Weights of a small image classifier: batches of 512.
Rows from block 5 of a small image classifier, named by matrix and row number. Rows with one number belong to one neuron. Each number is 128 + 24 x the weight over its row's rms, rounded and kept within 0 to 255. All counts start at 0. Numbers have three digits each.
After each neuron's rows are labels from the 100 images, of 14848, where the neuron reaches its largest size: "top examples" is what is common among them. Only what is clearly more common there than usual is listed. The data: simulated grey scan slices of phantoms with and without marks.
# gate: MLP gate (model.blocks.5.mlp.gate.weight, 768x256), inputs 64-127
# fc1: MLP up (model.blocks.5.mlp.fc1.weight, 768x256), inputs 64-127
# fc2: MLP down (model.blocks.5.mlp.fc2.weight, 256x768, transposed), outputs 64-127

gate.186:133143148141093101156168131119141133084136128095112112117128117120113118133131146120156104139102124094074147103160143117131150159140089134075133125109171113115123099169113154117109136113102104
fc1.186:115143115140148121113147142065155132109135111073113138140132144122101134123143134134165160070129128121118093101152149103132130107113098122129172119118148115117097140105102112098145144088131117
fc2.186:148121123119129155116081117116117114100077115109115126143141128110118129087090089113136126156162102132135144094167141128144150154112113146127190092144132129112132128147157169098117144113140118
top examples: crack in bone; head

gate.680:089131176145134118113118137182090138097152135124161129126112137144130129123167146134116125105142132130122164117137177132104175148165070112115127122129116165135106076104119133098147133132107101
fc1.680:138126138117168148135122121173093212115159122151098120127133094171145118180119108127094133183085173095143119140139113120123105116126134123136117170095138109137150117078114132134135122094115104
fc2.680:169133142147128099117140120142144144141106116116154165118126156177115137114096137083136117132123161108104137146099101101130147149156170145165127127074077134103150143117111143123143119117151118
top examples: ring; side: right half

gate.551:098128125164114115144116166192121123091185125123132108098157103132121115132103119107117144164139106122116133140134131138115093091125108086143121152141167079140120098149126096125126145139145118
fc1.551:147134105166122098121132087120156121082098133133111129134126117138108120085123087118114141139117096144096138140136154134103126127126099110158110181132166132113158110162184130137119170105111111
fc2.551:135116124100125074133120161160158125105089086116108146117106125101121135154148126149126121115138117120108178108117098111139131154110192151103092121116141175135209110149112116135101109114137138
top examples: belly; side: left half; several spots

gate.346:128128112123178187099113160110128081133165146133153079099074144149127164117130155117149164118195169160140109085115144111133145127129139120105137088117118142180122120138120153127182138106131149
fc1.346:154104105122147179078155097137107153113136192128129116180091089164159117161144086142096099148183131132110149156091163110130149104134099121109157130106154146111120122112070120111113134123131140
fc2.346:130153137151124148109141161095140104117145160105152156139139134159145112160076148095127122060077103188145152157157168143150120158140127135119120116154124145105094150156133139120147074138129147
top examples: belly

gate.104:137168154173126133124075104117105120144139101087121120090085089140122112162115156171141142097155129116121120129158061174180110096128157086111089135099133136101115129121123126140149115125104135
fc1.104:123171130102133115121177135117138146102128116133134148148134092179100145137139143098092133147112118143196072118136150099150146129106100148138124157173112098151176150115107106119112096136120117
fc2.104:109128078136142121088103141145117164145088134119125112154151131106106099129152149119143143140122161156108116151114128117129060132156085137119136097102169116117114161089115099162121147124167140
top examples: ring

gate.400:182122140108133124144113142123095127122069149124137135162126138176112124125174186122079095140095154138118112100093140092136152133141077158101137094134110092126134136074143140123152182084130117
fc1.400:151133117123144134157178071125166132106145121152126148112103112137118095118096098137166118157125133142142105111123140131154110141146159136110127137114123156116153080173141112116149116148100082
fc2.400:129129132112155151181120137187137144120129099114138135121163139142158172121159132103157123160118119112139085163105137102111120110174171097134125135092095156121170176131102134124101129144098146
top examples: belly; none

gate.396:103133165106150130144129122143105125134198076107161119094105128104135108156102129100163095142112166120120123099100116113129113160093101160133141094180118126182098103160157141117120110123099125
fc1.396:145141147096130127133135181097125156116178069089122118131116103130118126193066116141138117123112140125120114155156088115141074118127124160115149098176125107178112127122117126055154156122100164
fc2.396:132120165154133150094122151093135163132154147123146125197139102109148114150119162106117107021138138168151092151106096142135130116117111123131141132140144139121087123113147149127177142151152130
top examples: side: left half; several spots

gate.619:116178109152103113153105144092124113092117120095096112087147126130114124148121127135133141108139138201126165110166103102121106118156111121164183135117175120102126119132103122122146142144114107
fc1.619:133098105119127149130164115127114086153103131137179138129113120128130140142157076176128110131149091091137116139141094173133104120108124108137117099117100163138075128116126126134128089170118153
fc2.619:133134123148124120146166156103158159148147124187144115138119134178152137172128165119141135120097133114124111162162100126115099108123101145126080147133135144166148159126117100169132121153111131
top examples: crack in bone; side: right half

gate.678:113163093117054175117147140132143139120121137135161113138086090137166120129125177121103146140101138165171144133154136124119093134141101125091114106146126118176099131169129140141130119101137149
fc1.678:100150083120124090103156167081103167103134146113112086111124098156168142114156154088111130155111150136117129088118140157130151104108061103090131090140104127132123133149122161115097093086140118
fc2.678:128137178135109057194145157129138129109117105109107139117135097162139122148176119158149127191121145114148164132133115124150162126128173136127124131138133137125141073155117127117108140116135096
top examples: side: left half; limb; crack in bone

gate.690:130152113090160145130129129126141121101104139154169147109127179135132111133138136153107138135116103127156120104155128090133153172125108103132134119141133122164110072137087150100133098149139106
fc1.690:144132143112120161118184156119158072155113138138154126088161166133127130139126133131124162112060089151123138115121084114171108131142119153120125065159152125114087153122148138140112155158140158
fc2.690:126116121090111126175144098149140198125148135147122123097146143081199099130137105144158133176143146098089130122117153134120110118104110125132153158117153127159153099098136102116159096101146122
top examples: side: left half; bright spot

gate.247:174098150131126094126133096135129101134121135123096134132103126129115128128112134129139132109134124116116156153121113101121139061189125117112161180124152134146119139114090130126114099133113131
fc1.247:107131131145113177108093091152127132132183121185126067094086128140193160086142136107124112124150143149134108110126122160136131152121149129135147102124162153136107132149124145081175135143133149
fc2.247:101139134130141141131114151116166106097141160080121105125127112148140104116139157152136115145073081146173146127105072160151158102112097130101100114115120127126117078170112103150136123141101103
top examples: side: left half; bright spot

gate.215:148113085092172153168167137145162129172125065105105136127143115134173137173073162118149126135138140102149145149089135160142065169154146157124154122140084098134113102130143141093148132148092132
fc1.215:133138070132128131142169154086200113108126078070108134153125103108081095113101155157190138119127109108120162161161151132119112120149118158135149110138158091128115109129095126095135152115085142
fc2.215:132132150118102106084146118138112121128137171140120118176106169114149164142153111118118106000109138120092083097133163160117107148105139155138154143120126107129124094108109126141117168142124159
top examples: belly